A small contrastive audio-text model, trained from scratch: encoder width 384.
Rows from block 5 of the audio encoder of a small contrastive audio-text model, named by matrix and row number. Rows with one number belong to one neuron. Each number is 128 + 32 x the weight over its row's rms, rounded and kept within 0 to 255. All counts start at 0. After the name is the row's rms in percent of the matrix's.
After each neuron's rows are labels from the 100 clips, of 14976, where the neuron reaches its highest value: "responds to" is what is common among them. Only what is clearly more common there than usual is listed. The data: drum patterns on synthesised drum kits.
# fc1: MLP up (encoder.blocks.5.mlp.fc1.weight, 1536x384), inputs 256-319
# fc2: MLP down (encoder.blocks.5.mlp.fc2.weight, 384x1536, transposed), outputs 256-319

fc1.34 109 [118 148 147 118 156 218 122 121  86  87  94 121 147 132 102 146 101 176  95 100 160 136 112 128 125 154 150 169  98 104 112 141 121 204 111 105 122 146 127 127 136 140 129 108 147 138  79 129  71 151 154 142 111 170 135 156 156 123 133 152 186 170 165 113]
fc2.34 106 [137  62 134  71 110 203 122 139 119 150 118 175 217 131 127  85 131 122  80  65 155 170 127 152 124 134 200  78  64 118 169 123 132  94 135  99 167 111  94 165  91 123  95 128  96 146 168 121 122 159  82  52 136 128 113 121 112 144 113  76 131 122 139 130]
responds to: rimshot; four on the floor; pink noise

fc1.197 087 [130 116 132 152 118 184 172 117 115 146  91 117 146 211 144  66 120 166 110 152 143 172 121 144 134  97  88  58  81 127 144 111 145 129 120 124 142  96 131  96 100 181  33  89  89  88 139  87 102 116 134 136 152 119 139 122 117 160 113 165 121 124 161 120]
fc2.197 090 [137 134 211 182  94  77 114 124  60 109 143 118 119  99  85 150 200 177  41 132 126 120 165 166  72 148 109 148 103 106 136 181 114  94 171  94  88 120 173 129 154 120 142  87 201 140  93 126  70 116 187 126  78 148 145 153 197 113 189 130 158 141 108 111]
responds to: rimshot; quiet level; shaker; rumble

fc1.443 111 [118 149 147 207 136 127 122  85 127 164 141 155 132  89 171 123  94 182 174 138  88 111 128 134  56 101  75 127  94 138 130 133  97 159 126  45 137 170 146  95 133 106 134 122 154 180 121 122 138 157 136 157 172 121 157 162 116 135 143 129 113 142 168  90]
fc2.443 117 [ 96 156 128  63 140  91 112 165 136 143 115 134  94 132 121 138 141  97 115 163 160 135 130 141 146 196  86 102 173 168  79  87 144 147 107 186 140 105 120 124 160 147 108 168 113 106 123 131 115 125  71 182  92 190 102  76 159 160 136 154 139 120 139 133]
responds to: snare; four on the floor; one drop

fc1.41 058 [173  79 116 130 143 119 161  76 168 132 171 111 107 119 145  79 139  70 119  73  93 204 200  92 161 154 143  99  81 130 137 139 140 140 104 150 117 167 232 133  89 139 120 164  64  70 161 137 158 134 109 186 124 180 132 103 149 144  64 194  91 123 104 137]
fc2.41 053 [122 124  70 117 143 122 163 157 143 206 124 177 117 131 125 156 106 130 149 114  89 116 106 123  51 113 171 114 112 118 116 125 146 105 144 115 180 131 125 144 124  79 150 186  72 140 175 183 150 152 169 178 110  92  64 124 137 113 102 103 123 150 131 137]
responds to: rimshot; march; four on the floor

fc1.759 118 [185  98 147 170 129 171 130 127 176 110 100 115 132 130  80 132  84 161 118 147 150 135 149  68 127 132 166 152 122 138 111 183  84 111 157  88 145 122 101 126  87 160 153 176 106 240 121 115 163 125 121 105 119  96 128 103 108 170 129  81  95 106 130 114]
fc2.759 123 [120 128 147 127 138  79 104 167 125 152 109 167 167 111 120 117  98 159 138 119 169 140 137  86 139 116 122  92  79 143 118 100 117 128 162 143  96 134 138 154 150 146  77 119 129  97 146 135 157 133 121 125 113 148 128 154 127 100 177 204 134 159 101 172]
responds to: rimshot; text has "noise"; waltz

fc1.493 141 [ 93 153 121 101 178 122 188 118 109 132 124 203 110 103 103  95 118 171 167 132 156 205 139 147 129 176  84 125 161 118 106  65 117 152 178 145 102 149 144 110 158 102 105 178 104 143 159 131 113  95 148 121  85 143 155 108 116 197  98 137  99 111 129  71]
fc2.493 135 [114 150 111 132 105 144 131 110 167 129 104 204  64 192 135  92 142 159 135 149 161 114  80 122  96 133 102 124 109 147  83 119 105 151 131 158 111 115 125  45  99 118 104 175 156 167 102 118 128 111 111 133 149 141 132  84 149 121 125  41  95 136 141 188]
responds to: snare; high tom; low tom

fc1.255 127 [156 130 139  88 155 165 143 136 157  61 135  79 172 132  81 169 123 147 140  75 130  77 117 193  93 199 203 166 112 149 117 131 108 113 120 104 164  55 158 130 164 105 152 137 123 139 105 109 132 110  95 150  93 126 101 148 122 134 111 133 154 141 144 122]
fc2.255 128 [ 68 132 125 122 114 158 154 148 109 150 192 123 120 125 139  91 182 120 133  95 146 175 108 133 135 104 143  86 171 113 140 122 177 136 200 144 177  51  90 165  86 152 121 170  66  60 111  85  69 134  97 134  97 126 107 164  93  86 162 154 137 107 167 171]
responds to: rimshot; thin (high-pass)

fc1.469 105 [144 150 161  80 158 133  84 133 110 110 159 139 176 160  38 146 196  86 137 102 168 117  97 117  72 133  76 119 163 132  99 136  82 126 122 107  99 146 118 127 109 210 194 177 116  95  51 122  83 185 106 135 114 109 103 119 162 132 160  92 181 178 131 136]
fc2.469 116 [141  86 121 104 113 126 123  98 142  99 105  86 156 137 158 114 131 179 122 147 161 117 145 168 185 150 142 128  33 149  28 157 146 168 108 101 173  72 107 140  95 129  71 128  87 152 135 117 160 112 146 120  42 133  51  71 116 137 128 112 136  75 151 129]
responds to: rimshot; half-time

fc1.410 123 [117 156 137 167 156  92  66 170 109 121 150 147 136 115 134 116  86 135  90 164 102 100  68 103 102 144  85 155 120 121 137  91  87 146 209 103 112 171 170 162 135 113 167 117 155  73 106 117 162 126 135 123  92 190 184 132 191  72  90 120 154  98 132 107]
fc2.410 125 [127 170 109 152 119 110 123  44 132 137  83 106 109 155 139 198 125 167 176 114 186 168 125 196  95 129 132 154 132 136 149 126 199 117  70 126 120 158 166 134 176  94 148 101 121 127 186 133 110 128 116 157 118  74  91 134  90 197 199 170 105 165 147 119]
responds to: snare; closed hi-hat; mains hum

fc1.424 068 [131  96 135 140 118 110 157 101  87 104  85 105 119 135 131 192 147 151 141  96 130 113 205 127  91 133 117 145 143 112 134 142 134 144  91 195 120 128  60 152 130  98 104 107 127 127 164 109 155 149 127  80  67 116  69 162 157 173 126 151 144  72 115 128]
fc2.424 064 [108 111 119  63 137 204 147 108  94 198 156 129 170 148  77  90  55 123  87  97  94 135 164 167  88  89 146 101 128  93 133 167 147 166 143 129 155 154 134 123 128 128 149 116  86  88 152  99 126 134 141 126 106 144 132 106 117 202 110 112 181 120 112 168]
responds to: snare; low tom